python train.py --dataset="made-up waving flags" --image_size=32 --horizontal_flip=false --norm_position="res_post" --mlp_ratio=2 --layer_scale_init=0.1 --width=512 --init="trunc_normal_002" --nesterov=true --lr_schedule="linear" --adamw_weight_decay_other_params=0.01
Rows from block 6 of a small multi-label image tagger, named by matrix and row number. Rows with one number belong to one neuron. Each number is 50 + 10 x the weight over its row's rms, rounded and kept within 0 to 99. All counts start at 0.
After each neuron's rows are labels from the 100 images, of 14848, where the neuron reaches its highest value: "responds to" is what is common among them. Only what is clearly more common there than usual is listed. The data: made-up waving flags.
# fc1: MLP up (model.blocks.6.mlp.fc1.weight, 1024x512), inputs 103-205
# fc2: MLP down (model.blocks.6.mlp.fc2.weight, 512x1024, transposed), outputs 103-205

fc1.394:25 48 44 71 55 60 47 42 54 50 45 59 44 67 72 54 73 43 58 53 62 55 68 56 55 32 53 51 24 44 55 62 47 48 45 37 66 41 41 44 57 47 48 50 37 40 41 53 64 61 45 45 55 54 55 47 67 50 46 61 39 41 43 45 44 56 45 35 55 48 36 40 62 60 45 64 39 34 48 39 69 48 38 51 51 45 67 42 58 38 40 61 54 58 41 44 66 47 51 59 36 52 43
fc2.394:46 47 52 45 51 49 41 49 48 52 48 64 51 37 62 41 56 80 52 28 51 57 62 51 63 54 58 62 44 64 59 50 53 54 36 45 62 36 47 43 54 50 80 49 68 53 50 37 55 44 54 43 58 71 53 71 40 45 70 41 62 46 56 48 32 60 44 42 68 33 54 70 51 43 57 44 46 35 39 55 40 38 59 61 35 51 57 53 52 52 48 61 60 46 61 37 57 52 53 46 48 41 40
responds to: white; three horizontal bands

fc1.603:36 63 71 64 45 62 34 45 39 60 41 61 46 47 39 44 46 51 38 50 53 51 72 42 41 59 67 65 49 36 40 53 40 53 48 45 30 42 47 55 46 51 52 49 43 52 39 70 73 55 66 51 60 27 42 49 32 37 34 52 51 51 39 51 35 47 44 64 34 41 50 59 46 43 53 62 39 58 40 61 48 52 51 41 52 67 50 44 44 48 33 49 67 43 37 48 47 32 58 69 39 54 44
fc2.603:61 50 29 51 66 44 58 47 51 42 68 33 48 63 33 66 35 52 49 48 64 35 44 36 43 27 32 44 31 48 34 58 42 38 46 37 36 63 50 45 58 52 34 57 51 50 47 32 55 70 62 65 52 51 50 56 59 51 62 36 46 60 53 62 56 38 46 40 65 39 41 55 40 37 47 35 41 47 61 44 51 29 43 57 41 69 37 53 55 48 53 46 39 69 56 50 50 42 19 42 48 44 37
responds to: white; plain field

fc1.279:47 54 47 52 45 55 51 58 50 66 58 26 45 48 55 40 62 42 56 49 52 32 48 58 44 34 50 74 43 68 75 45 60 36 59 59 48 59 40 52 37 46 43 60 38 37 52 46 48 44 37 49 53 52 49 57 52 50 63 45 64 34 47 44 59 46 49 64 77 44 61 48 58 37 44 47 52 48 55 56 43 64 62 56 53 75 48 39 57 68 34 60 50 62 44 65 36 46 48 26 58 45 57
fc2.279:39 47 61 69 61 39 54 41 46 62 57 54 44 41 47 61 70 49 53 55 54 34 48 26 63 57 26 50 39 19 45 69 49 35 52 58 51 47 61 52 56 70 64 61 36 35 48 49 38 38 61 51 45 58 52 59 61 40 52 53 55 62 33 41 50 49 54 43 52 57 46 71 50 53 65 53 50 48 55 54 45 56 57 58 44 61 60 32 66 62 72 41 49 63 44 73 52 46 36 39 42 82 56
responds to: many stripes

fc1.334:46 57 51 44 45 61 36 38 44 76 60 49 56 63 40 43 75 62 68 47 43 43 46 47 43 60 46 49 47 36 52 66 58 61 56 45 47 50 75 57 52 47 51 41 32 63 45 40 50 37 66 27 54 46 51 50 54 44 58 59 40 59 50 30 45 56 35 62 48 59 55 41 58 50 62 49 56 55 48 53 61 55 54 60 50 43 36 49 55 36 34 46 37 52 37 39 53 51 47 46 64 57 45
fc2.334:63 50 61 53 47 59 36 52 47 43 51 21 36 52 67 65 63 41 51 42 34 42 47 43 51 53 33 58 50 46 41 48 59 50 52 62 67 54 43 54 53 45 49 58 58 55 34 31 49 65 41 56 35 47 46 43 58 36 52 60 46 42 37 68 59 32 66 54 57 33 45 46 38 54 45 62 49 54 61 48 51 70 40 45 53 68 66 41 50 29 50 48 59 48 45 34 49 54 51 55 36 45 63
responds to: plain field

fc1.495:44 49 50 46 51 52 49 42 47 52 49 45 52 50 38 54 51 69 37 33 54 62 51 43 64 60 39 38 44 58 45 56 58 40 49 47 30 49 50 46 42 50 54 52 46 63 54 46 41 71 62 43 47 54 64 53 50 42 53 46 64 54 51 53 59 50 46 60 69 41 43 59 93 50 50 46 67 44 65 55 36 52 51 49 57 43 30 57 51 48 31 52 66 49 41 48 42 53 58 58 65 54 52
fc2.495:56 44 42 52 56 56 40 51 51 40 49 53 32 65 44 53 58 48 61 48 57 62 59 47 28 52 46 44 48 54 46 57 56 54 53 28 43 61 56 47 28 48 29 50 48 37 57 39 40 57 52 42 57 42 47 85 50 43 48 63 43 48 51 58 45 62 48 30 53 44 44 47 41 30 46 46 27 48 45 53 68 57 55 50 54 47 60 29 37 42 59 61 52 57 55 53 55 58 50 42 46 45 36
responds to: white; rhombus; emblem: circle

fc1.372:36 49 45 53 69 41 53 52 47 39 69 37 48 32 46 38 65 54 61 58 46 57 45 50 41 44 64 60 40 57 61 61 56 63 59 43 63 57 38 50 47 49 42 44 33 52 59 48 50 44 59 38 56 25 57 30 63 44 37 61 74 58 38 50 44 53 64 46 62 54 55 45 50 63 39 55 32 40 46 40 47 23 62 55 60 53 57 40 61 41 47 44 51 52 42 55 64 55 44 29 52 55 47
fc2.372:57 69 58 55 50 53 51 38 55 59 53 46 42 55 62 63 48 42 46 46 47 46 62 37 59 35 42 47 51 35 63 38 29 43 51 70 41 58 49 55 53 47 35 58 64 55 47 50 57 34 67 45 34 57 56 43 60 50 49 49 45 51 43 64 60 46 54 66 71 55 65 43 44 52 37 62 69 44 47 49 43 62 45 45 49 53 38 43 44 48 56 53 53 32 45 48 48 51 53 53 34 53 56
responds to: plain field

fc1.272:48 44 63 53 49 44 55 64 54 48 36 39 37 32 67 47 39 51 51 57 42 38 54 48 59 52 29 47 51 62 56 53 46 36 47 54 46 27 77 50 45 50 52 47 54 60 34 57 46 81 44 47 37 53 35 66 37 49 38 39 60 27 46 37 54 52 50 28 60 37 53 66 55 58 50 55 55 44 57 48 35 57 31 47 35 49 54 65 39 58 40 40 36 27 54 49 68 66 50 46 20 65 51
fc2.272:35 52 48 53 51 46 54 34 54 48 41 49 44 58 51 48 50 50 73 48 62 59 31 48 58 69 50 58 36 51 31 47 60 41 59 50 43 53 61 58 54 40 50 37 33 55 54 58 41 46 46 35 35 66 53 47 59 50 55 55 51 49 59 46 48 54 52 49 37 45 30 59 42 42 63 58 28 57 61 58 53 54 56 66 58 53 50 62 44 58 52 40 78 46 52 55 52 29 31 46 48 64 53
responds to: emblem: no emblem; orange; two vertical bands

fc1.91:55 61 56 51 53 56 71 41 55 52 45 42 52 51 57 55 19 47 44 59 56 50 53 43 50 40 48 44 62 66 38 49 53 55 43 54 45 37 52 63 55 49 42 46 50 57 61 62 47 49 54 58 52 55 50 59 47 42 42 42 43 51 65 50 46 46 47 43 46 42 61 32 39 52 53 47 54 34 37 63 51 45 48 50 47 60 45 29 46 37 40 62 42 43 39 62 50 42 43 46 70 39 44
fc2.91:39 30 47 33 46 41 53 54 53 52 49 52 28 44 46 61 47 43 51 33 50 39 59 34 45 57 56 74 53 37 56 45 57 60 75 57 45 59 47 52 29 42 56 55 59 53 60 61 66 67 50 55 57 54 27 45 48 43 58 60 47 48 67 59 37 61 52 39 44 51 67 61 29 54 41 65 43 57 42 54 52 60 54 46 45 53 67 59 46 58 34 52 45 46 53 45 48 37 57 34 56 45 33
responds to: ring; gear

fc1.236:51 37 51 48 42 52 44 57 48 61 47 60 44 45 37 34 43 44 58 50 48 48 49 46 48 52 63 49 41 47 39 52 45 40 48 31 72 31 45 44 48 53 55 44 49 62 52 46 50 40 64 59 38 45 47 47 55 39 44 31 61 58 33 49 50 46 55 54 53 55 60 63 48 45 61 64 55 54 65 62 44 43 61 71 60 43 48 38 54 47 51 39 53 41 48 46 36 45 62 56 41 47 53
fc2.236:56 39 36 56 62 48 51 43 65 55 58 57 64 41 51 64 65 53 49 29 48 53 45 39 58 48 45 54 35 53 26 61 38 49 56 39 63 69 58 53 63 52 57 57 47 61 47 43 46 57 34 66 49 43 41 59 67 48 57 52 49 57 51 56 69 57 46 41 38 41 45 43 23 36 49 44 55 43 58 56 40 64 77 10 37 48 50 60 44 62 59 68 53 49 39 37 52 48 39 39 57 45 36
responds to: plain field; ring

fc1.698:47 32 48 69 52 50 45 49 45 77 47 36 48 53 56 66 54 47 51 48 72 64 59 33 40 55 61 56 45 41 42 64 43 54 36 53 61 58 58 33 52 57 42 40 42 48 48 56 51 68 32 51 59 43 43 35 58 61 57 54 50 49 43 50 66 58 57 29 37 54 48 56 46 39 62 54 62 47 32 52 73 61 27 61 34 64 41 30 38 41 54 55 41 45 34 68 47 39 35 43 69 58 50
fc2.698:54 82 40 50 52 51 43 53 58 46 43 30 41 41 50 54 39 43 69 57 44 44 62 58 39 62 44 53 43 61 42 63 63 49 51 42 48 34 33 55 52 37 36 45 59 53 41 48 43 40 55 40 57 63 53 48 60 45 47 50 48 74 67 42 59 48 58 58 47 40 50 62 26 37 49 46 51 40 50 58 39 30 54 25 60 53 29 58 62 54 40 62 62 50 55 54 41 44 42 52 71 27 39
responds to: circle; pink; green

fc1.478:43 69 51 53 39 60 55 55 46 47 47 46 37 43 56 52 35 44 60 38 59 47 35 55 54 46 35 66 58 31 44 47 47 55 36 35 55 57 57 47 56 53 21 75 52 64 55 57 55 57 33 34 72 56 51 60 54 41 48 49 44 62 47 50 58 50 62 36 53 37 55 48 64 54 48 46 35 49 58 50 42 54 54 75 57 60 52 50 41 38 59 55 49 36 57 43 54 53 44 55 60 59 50
fc2.478:37 45 49 49 48 51 45 45 55 53 53 48 71 45 51 50 50 33 33 58 53 46 42 40 53 62 37 48 37 43 36 48 57 48 57 73 60 34 30 49 49 50 28 43 45 41 55 49 47 54 53 47 57 33 50 33 37 36 58 54 46 32 36 53 39 39 52 51 43 47 42 33 50 41 60 35 60 47 46 59 62 25 63 61 28 50 71 51 38 47 42 60 50 38 69 61 49 53 60 30 52 41 42
responds to: many stripes; three horizontal bands

fc1.131:51 53 51 46 47 51 44 52 48 60 40 44 40 58 60 34 46 53 49 54 53 58 52 49 56 76 70 43 51 42 38 51 54 42 44 45 60 54 34 61 67 48 56 50 50 52 53 54 31 36 45 38 56 57 62 64 58 51 66 49 44 43 50 42 54 43 38 47 65 46 42 53 63 30 48 56 43 50 47 43 30 53 43 51 61 38 66 48 29 49 55 72 54 26 45 40 41 50 56 40 55 52 44
fc2.131:56 62 38 45 36 40 50 49 58 66 28 50 37 53 45 50 48 51 63 49 40 27 57 63 49 48 48 60 53 52 58 41 52 44 35 62 45 61 41 44 64 47 42 55 49 79 47 52 46 41 41 37 38 36 34 66 31 44 57 38 43 44 39 42 41 56 49 59 30 53 55 45 50 61 59 44 53 59 54 60 45 72 61 66 55 39 68 42 56 33 49 41 48 55 30 38 49 51 49 62 39 55 48
responds to: ring; gear

fc1.683:59 39 61 46 41 50 49 52 37 54 55 48 44 41 56 57 65 48 45 45 59 50 45 37 43 44 54 47 42 37 55 34 43 59 52 61 48 45 43 50 54 59 61 59 60 61 49 61 54 30 44 59 66 46 54 40 43 55 39 57 46 44 62 69 36 44 35 41 51 47 60 34 59 51 28 56 42 53 61 59 25 41 37 44 36 44 53 29 46 45 51 50 30 66 50 25 56 74 49 50 59 47 68
fc2.683:63 66 53 46 41 53 51 46 42 63 60 53 34 45 72 51 58 52 46 64 48 60 62 59 40 49 60 55 48 51 41 40 61 54 59 54 52 62 35 51 29 60 52 37 62 61 51 61 46 41 48 49 46 45 52 46 44 52 78 43 67 48 60 55 28 59 42 48 81 39 44 83 35 52 55 56 52 49 48 39 63 59 54 55 50 60 39 57 54 56 33 74 53 42 45 32 52 78 20 69 53 44 49
responds to: ring; rhombus

fc1.383:61 42 48 61 55 48 53 54 63 46 58 33 46 49 49 58 82 52 44 63 49 50 49 44 44 44 46 41 57 50 48 46 37 41 55 49 50 63 49 45 57 55 32 60 58 48 47 56 50 41 43 59 37 46 47 45 38 51 61 42 40 49 53 63 45 55 43 58 74 32 48 53 58 32 43 48 56 46 59 39 52 46 44 38 46 43 48 67 57 33 54 52 51 46 38 57 47 57 50 52 56 53 51
fc2.383:51 70 62 43 45 43 40 41 42 53 45 49 48 32 70 43 54 44 52 32 67 60 52 66 51 47 41 60 55 59 62 47 45 35 52 47 58 38 63 63 61 71 43 49 69 50 49 64 43 53 43 42 64 56 57 52 65 58 62 48 36 59 56 57 39 57 51 41 47 54 53 62 49 40 57 51 36 44 60 37 46 59 48 38 50 56 38 32 49 58 43 60 56 68 58 38 52 44 67 67 46 60 49
responds to: many stripes

fc1.409:54 62 41 33 63 40 49 60 40 46 50 57 60 40 75 63 57 58 41 52 60 47 42 67 56 43 54 49 42 36 62 41 44 57 47 66 45 63 51 60 62 65 49 65 68 36 47 60 42 52 53 54 50 52 25 51 57 49 47 46 65 54 43 61 64 56 40 42 56 55 54 37 43 49 30 43 42 59 41 40 44 42 44 57 43 62 43 48 49 48 57 40 56 59 57 50 57 67 66 43 30 46 51
fc2.409:39 69 60 43 43 54 35 52 50 55 42 65 30 54 66 42 53 57 46 63 54 65 65 58 52 41 55 52 46 50 39 51 56 61 44 59 49 48 53 48 56 54 45 36 51 28 43 49 47 65 54 66 57 43 51 44 53 56 55 55 59 45 49 63 55 66 42 51 30 43 56 45 40 39 44 66 36 58 46 61 66 53 65 26 45 55 45 27 49 42 53 55 64 44 59 44 43 51 55 58 48 65 47
responds to: circle; offset cross

fc1.226:74 57 56 36 50 45 49 66 42 41 53 31 66 46 55 41 37 53 53 63 43 55 51 41 51 53 66 52 47 52 40 40 35 62 44 52 31 45 75 39 34 73 48 59 55 29 62 46 62 27 67 26 47 47 60 60 43 59 48 53 53 59 52 44 57 44 55 60 60 51 47 40 27 26 39 56 47 71 58 43 40 59 38 50 51 36 48 39 56 53 61 38 61 41 74 62 52 42 64 45 54 36 60
fc2.226:41 38 50 51 72 55 83 53 49 43 49 59 57 53 55 46 57 39 61 45 60 57 65 46 45 56 42 49 58 57 44 38 53 24 42 30 63 33 68 42 71 52 54 50 41 49 49 42 37 52 59 66 54 39 51 52 63 64 53 33 54 53 44 54 24 66 41 33 61 50 67 45 31 49 52 37 56 56 48 41 52 43 51 60 42 65 45 53 49 64 53 33 48 62 59 20 46 51 42 65 64 48 59
responds to: plain field

fc1.569:47 63 41 61 58 53 49 43 54 54 58 27 34 52 50 56 66 57 50 47 66 60 58 53 57 36 52 55 62 58 45 73 31 50 52 40 41 51 43 39 43 50 44 65 39 52 59 49 50 43 57 52 54 50 69 43 40 49 55 59 48 40 54 45 40 56 52 37 51 68 58 58 49 43 46 56 64 51 31 49 44 54 40 49 75 29 60 50 35 27 69 72 47 34 27 43 48 50 50 65 61 52 55
fc2.569:48 50 66 43 45 56 57 63 59 56 45 49 54 68 57 52 56 55 41 46 59 65 44 50 70 32 48 47 52 36 48 41 54 41 37 54 49 40 63 56 45 43 57 40 43 34 46 52 58 49 55 40 57 48 51 47 63 49 51 54 55 40 38 54 52 49 50 21 45 50 35 37 47 49 49 56 53 43 53 56 52 57 60 57 64 56 54 49 58 59 41 53 44 53 49 40 49 65 63 25 64 53 60
responds to: purple

fc1.138:39 61 60 52 44 56 43 50 46 67 35 71 53 52 42 43 46 49 65 59 51 46 59 61 42 55 39 51 45 41 53 40 54 52 55 55 48 72 50 42 58 51 47 36 46 60 43 67 38 53 49 50 69 51 48 48 44 47 46 59 40 36 43 49 58 47 47 49 52 46 50 55 56 61 45 59 51 45 38 50 31 47 63 56 45 47 42 49 51 38 61 64 58 73 58 50 45 50 41 57 58 49 47
fc2.138:65 36 37 45 74 58 44 53 49 40 49 51 59 49 59 47 69 30 61 41 54 46 56 57 48 53 58 38 58 63 54 74 42 43 53 66 63 39 57 38 47 71 72 61 47 60 59 50 62 65 59 49 44 39 39 53 49 71 47 53 54 63 31 54 46 53 42 53 56 39 19 54 61 50 49 47 47 61 55 50 59 35 46 26 45 60 57 40 50 42 41 38 36 62 48 53 54 53 44 37 30 39 53
responds to: many stripes; ring

fc1.125:72 39 52 51 48 59 31 58 43 54 59 49 62 59 37 45 52 30 44 66 51 33 55 63 48 25 50 26 47 64 47 51 54 59 29 41 59 55 52 47 54 56 52 54 40 38 50 46 57 53 51 39 55 44 61 48 58 46 63 53 58 35 39 41 42 66 51 54 47 30 64 65 34 55 41 51 38 46 57 48 52 61 34 44 29 62 39 35 57 39 53 60 41 46 58 40 33 60 38 43 45 64 33
fc2.125:45 43 39 37 38 46 48 63 36 44 56 26 54 53 56 47 58 58 61 55 55 60 45 58 59 48 47 53 36 23 50 45 60 39 67 59 43 56 58 41 49 37 62 50 64 59 58 62 59 52 64 44 42 34 55 58 43 49 36 42 48 47 46 47 57 53 37 42 52 53 61 35 47 48 30 51 49 40 61 41 65 47 51 59 48 49 37 23 44 46 47 64 69 49 42 61 48 42 41 38 53 50 42
responds to: plain field

fc1.306:50 65 36 52 41 63 60 48 43 46 48 38 48 48 57 46 59 67 37 58 33 45 56 48 45 39 62 56 33 54 43 46 60 43 62 56 51 51 41 48 70 48 38 47 56 42 60 27 38 52 41 55 58 44 56 38 55 49 49 41 51 59 40 48 57 49 61 62 43 43 46 63 46 52 49 54 38 54 58 52 48 62 44 32 61 45 52 42 50 60 48 47 57 53 45 47 61 58 49 44 40 48 53
fc2.306:41 52 40 56 59 56 43 52 48 51 51 58 42 55 46 61 54 50 56 42 45 56 49 34 47 57 32 43 50 50 54 49 56 30 61 52 57 42 51 65 44 51 68 45 49 34 36 57 42 50 55 40 49 55 52 51 45 66 39 57 59 43 59 58 45 51 57 29 54 58 48 37 44 53 43 47 56 59 43 57 47 30 42 68 45 54 42 37 66 54 32 57 50 42 57 64 52 58 38 36 69 60 38
responds to: circle; black

fc1.116:59 52 48 32 56 42 72 61 64 52 40 60 37 66 49 45 42 55 35 43 40 45 47 36 39 42 25 52 56 56 45 60 53 50 51 51 69 47 54 64 44 38 53 50 56 30 52 39 53 31 41 52 40 52 55 44 44 56 54 43 41 54 47 64 59 53 39 56 73 47 52 39 64 46 38 54 35 64 46 38 34 53 43 27 52 57 47 39 44 54 34 56 45 54 31 39 44 53 55 44 65 32 44
fc2.116:63 47 65 62 58 61 43 59 42 52 56 43 30 48 59 58 43 44 56 50 48 31 51 72 62 44 65 44 38 51 58 36 61 40 45 51 30 83 61 44 57 61 52 56 52 68 44 42 49 48 60 32 52 53 63 45 57 51 51 55 71 44 53 47 49 45 42 43 53 56 55 49 29 63 62 63 51 51 47 65 56 73 50 40 54 50 62 54 51 43 46 70 61 44 43 54 50 45 54 38 49 55 26
responds to: circle; saltire

fc1.764:59 43 29 46 56 51 53 57 52 51 50 41 62 42 56 41 67 52 50 46 44 76 62 59 50 41 48 66 60 41 60 51 22 60 55 44 30 50 60 52 50 35 65 38 61 54 31 46 57 58 45 59 43 51 51 47 51 44 53 58 60 47 35 61 43 61 42 62 44 57 42 55 65 38 47 49 51 59 55 47 61 63 63 29 49 37 45 66 51 57 52 62 47 61 68 42 40 54 51 54 43 44 37
fc2.764:43 44 39 42 46 54 41 48 49 45 60 53 44 46 47 61 46 47 49 57 55 31 49 60 50 41 39 49 67 52 56 42 60 44 45 61 49 44 44 48 42 38 52 49 41 46 53 54 39 38 41 43 51 42 55 27 40 48 62 43 61 43 67 40 55 54 55 43 50 58 49 39 43 56 47 50 61 47 43 45 69 58 44 39 52 45 55 50 48 38 40 45 31 41 48 60 42 39 64 27 36 59 31
responds to: circle; yellow

fc1.493:52 43 64 60 51 41 38 51 47 54 45 38 51 50 61 57 36 46 44 57 47 46 64 45 53 54 46 56 55 58 36 57 61 53 71 68 50 41 51 40 60 43 55 57 57 44 55 46 63 45 49 47 60 38 50 49 52 37 71 62 53 37 39 27 49 65 54 43 59 48 71 52 47 44 56 49 40 44 53 61 59 46 41 57 41 40 62 42 40 62 39 34 47 56 30 40 46 48 43 50 41 64 50
fc2.493:63 46 29 38 42 38 65 36 47 44 60 48 59 40 37 59 38 57 47 41 55 33 53 51 40 40 42 47 48 48 22 57 61 54 67 52 49 56 60 48 50 41 44 42 60 54 41 58 39 43 58 48 47 59 43 40 59 74 55 49 64 49 61 49 55 63 58 48 49 44 31 48 40 40 53 51 35 32 61 40 69 54 43 49 35 47 48 35 44 57 46 48 56 62 50 52 34 51 57 48 39 47 37
responds to: plain field; emblem: no emblem

fc1.293:40 31 39 73 71 49 51 52 48 49 43 41 65 58 42 42 76 31 30 44 62 60 51 59 56 69 43 41 50 48 29 54 42 49 52 44 61 59 54 44 41 55 42 32 41 38 37 36 47 38 53 64 60 56 34 32 52 64 36 40 44 69 57 57 35 58 40 50 58 53 44 77 68 48 44 49 49 41 47 40 35 65 53 54 39 32 39 38 53 50 37 46 51 57 54 43 58 30 78 70 55 48 45
fc2.293:61 46 42 55 53 55 51 45 52 49 48 46 58 32 36 54 44 46 59 44 34 41 60 62 56 59 38 49 35 55 54 41 74 49 56 52 44 37 55 42 43 52 34 49 68 60 44 39 48 50 49 54 56 48 43 49 55 31 48 55 38 40 43 40 48 60 62 67 59 59 66 28 56 59 58 58 45 62 63 48 43 60 60 41 56 55 71 51 56 33 58 42 42 42 65 51 61 44 38 44 64 67 46
responds to: white; star; emblem: rhombus

fc1.609:48 63 30 53 47 67 61 49 44 57 54 49 52 45 56 58 34 34 59 52 49 66 46 60 50 21 56 36 45 64 47 65 55 46 37 56 50 49 62 49 53 56 39 55 51 61 43 36 45 60 59 50 58 24 50 62 52 39 43 62 65 38 51 40 60 56 51 24 53 60 55 44 63 49 38 37 61 46 53 47 50 50 63 45 26 43 63 65 56 45 64 51 51 58 38 43 50 53 33 46 64 37 35
fc2.609:57 35 62 54 43 31 42 54 57 37 41 45 60 44 56 40 53 45 59 61 55 60 32 60 27 35 45 61 47 56 32 41 36 48 61 57 39 58 49 65 58 56 40 46 54 32 47 71 46 63 44 52 51 72 34 52 52 53 42 53 55 52 69 52 44 63 67 68 42 50 51 34 40 55 39 45 53 54 45 47 51 58 47 72 56 38 47 60 49 51 51 42 69 48 61 67 48 56 60 54 45 57 56
responds to: circle; red

fc1.514:51 49 63 34 47 54 47 50 55 52 79 36 45 49 35 55 54 61 35 64 52 59 47 51 46 62 54 71 44 51 59 45 49 39 40 42 53 41 47 49 46 56 47 52 51 50 41 54 56 59 61 59 50 55 55 54 49 53 47 46 56 43 63 33 55 47 49 63 46 57 36 50 53 47 62 48 49 53 49 38 47 68 53 62 49 43 58 66 62 44 44 52 41 50 51 31 52 49 55 46 47 51 45
fc2.514:53 32 41 48 43 40 32 61 61 34 35 47 56 42 41 50 54 35 60 50 42 40 32 69 40 45 48 54 54 42 57 68 37 41 51 51 52 58 55 54 61 56 61 60 43 49 51 52 39 60 51 63 47 63 56 50 54 65 47 46 39 45 70 63 44 59 62 43 54 43 61 51 51 53 51 46 32 55 53 47 38 52 35 52 70 44 62 55 47 46 45 55 64 34 68 61 64 56 48 48 55 35 50
responds to: emblem: no emblem; white; three vertical bands

fc1.12:54 45 17 48 58 53 51 54 37 30 55 61 40 44 34 55 49 46 34 56 47 47 59 38 60 55 54 51 43 52 37 62 71 39 60 49 49 50 58 62 39 29 58 57 35 55 48 66 37 59 53 57 62 59 59 50 57 36 38 47 52 30 59 52 39 48 51 53 48 61 38 51 27 45 52 63 57 38 42 48 50 44 48 55 48 33 47 65 67 59 51 36 39 41 57 53 45 52 53 46 50 57 45
fc2.12:54 47 65 72 55 52 36 44 46 61 55 67 57 60 51 56 54 27 57 43 59 45 56 54 50 42 40 46 67 50 55 59 49 69 49 51 41 68 46 40 38 71 55 50 41 51 44 55 56 49 43 63 46 41 53 39 39 63 63 47 41 49 48 67 41 36 47 63 48 49 31 48 63 49 37 27 43 78 55 51 41 53 55 55 46 58 56 44 49 40 62 57 56 57 60 58 58 56 46 53 34 54 33
responds to: many stripes; ring

fc1.114:41 52 41 50 38 60 60 50 38 56 48 70 75 52 57 29 62 42 56 50 56 58 47 59 53 40 54 46 58 64 69 40 56 40 39 50 61 42 49 49 58 48 43 48 40 47 58 60 49 52 54 33 57 59 58 50 53 48 50 28 49 53 24 68 58 28 50 57 74 72 60 59 46 41 55 54 49 59 40 41 47 52 57 57 58 35 42 51 46 39 54 43 57 62 55 38 41 49 49 61 49 68 52
fc2.114:60 34 61 47 46 52 31 76 67 51 59 51 43 48 44 43 61 57 45 31 38 42 40 59 49 43 31 55 37 59 49 66 39 53 54 34 63 49 58 61 56 59 66 45 48 41 21 52 46 56 38 51 53 43 45 45 60 48 43 63 28 50 56 56 65 62 56 46 39 36 61 46 57 47 41 53 61 44 66 40 43 30 72 24 59 54 42 32 55 58 43 46 45 58 63 68 42 42 36 53 44 53 44
responds to: plain field

fc1.247:59 38 34 40 46 45 51 46 50 50 68 46 45 47 53 57 32 50 52 54 50 58 58 51 47 54 58 52 43 59 51 54 57 63 42 62 38 40 52 61 41 62 71 73 59 48 59 43 38 45 46 65 37 66 58 67 55 55 44 44 60 49 40 47 46 82 48 58 72 64 41 62 57 60 46 51 36 39 67 41 46 46 40 52 41 54 57 36 32 51 45 55 42 39 55 48 58 49 55 60 60 31 42
fc2.247:51 53 61 49 55 46 54 64 56 52 44 63 40 57 39 49 54 53 43 45 49 53 42 63 50 46 48 52 41 42 71 51 56 46 49 57 51 64 68 44 47 55 55 49 55 53 59 45 37 48 53 36 38 40 50 60 46 42 53 63 38 62 54 52 54 55 59 60 25 45 68 70 35 39 63 49 52 56 37 47 54 50 76 65 56 44 52 50 60 44 65 42 61 37 51 52 51 36 48 36 33 46 46
responds to: ring; crescent

fc1.81:56 64 63 48 45 50 27 37 39 42 46 40 52 34 46 53 51 65 63 74 38 48 54 53 55 61 62 39 47 55 72 35 52 58 32 39 55 49 39 56 51 53 59 58 57 48 50 51 69 60 25 60 60 48 54 55 49 60 48 54 62 53 31 44 59 43 50 55 50 47 51 57 26 51 46 58 45 51 51 57 44 61 57 59 51 48 40 47 47 69 37 37 62 48 39 50 60 53 40 62 56 45 41
fc2.81:48 41 46 45 40 48 73 38 45 46 48 49 48 43 64 45 44 50 48 48 67 69 40 51 49 50 56 55 38 66 43 54 64 45 49 69 35 49 38 49 54 35 62 27 43 48 57 46 56 50 55 50 64 63 66 56 49 53 46 61 47 43 47 64 38 46 48 31 50 46 57 54 51 32 68 68 43 53 73 56 61 43 48 37 55 55 65 76 48 63 33 65 45 40 47 67 56 57 44 40 44 46 66
responds to: ring; rhombus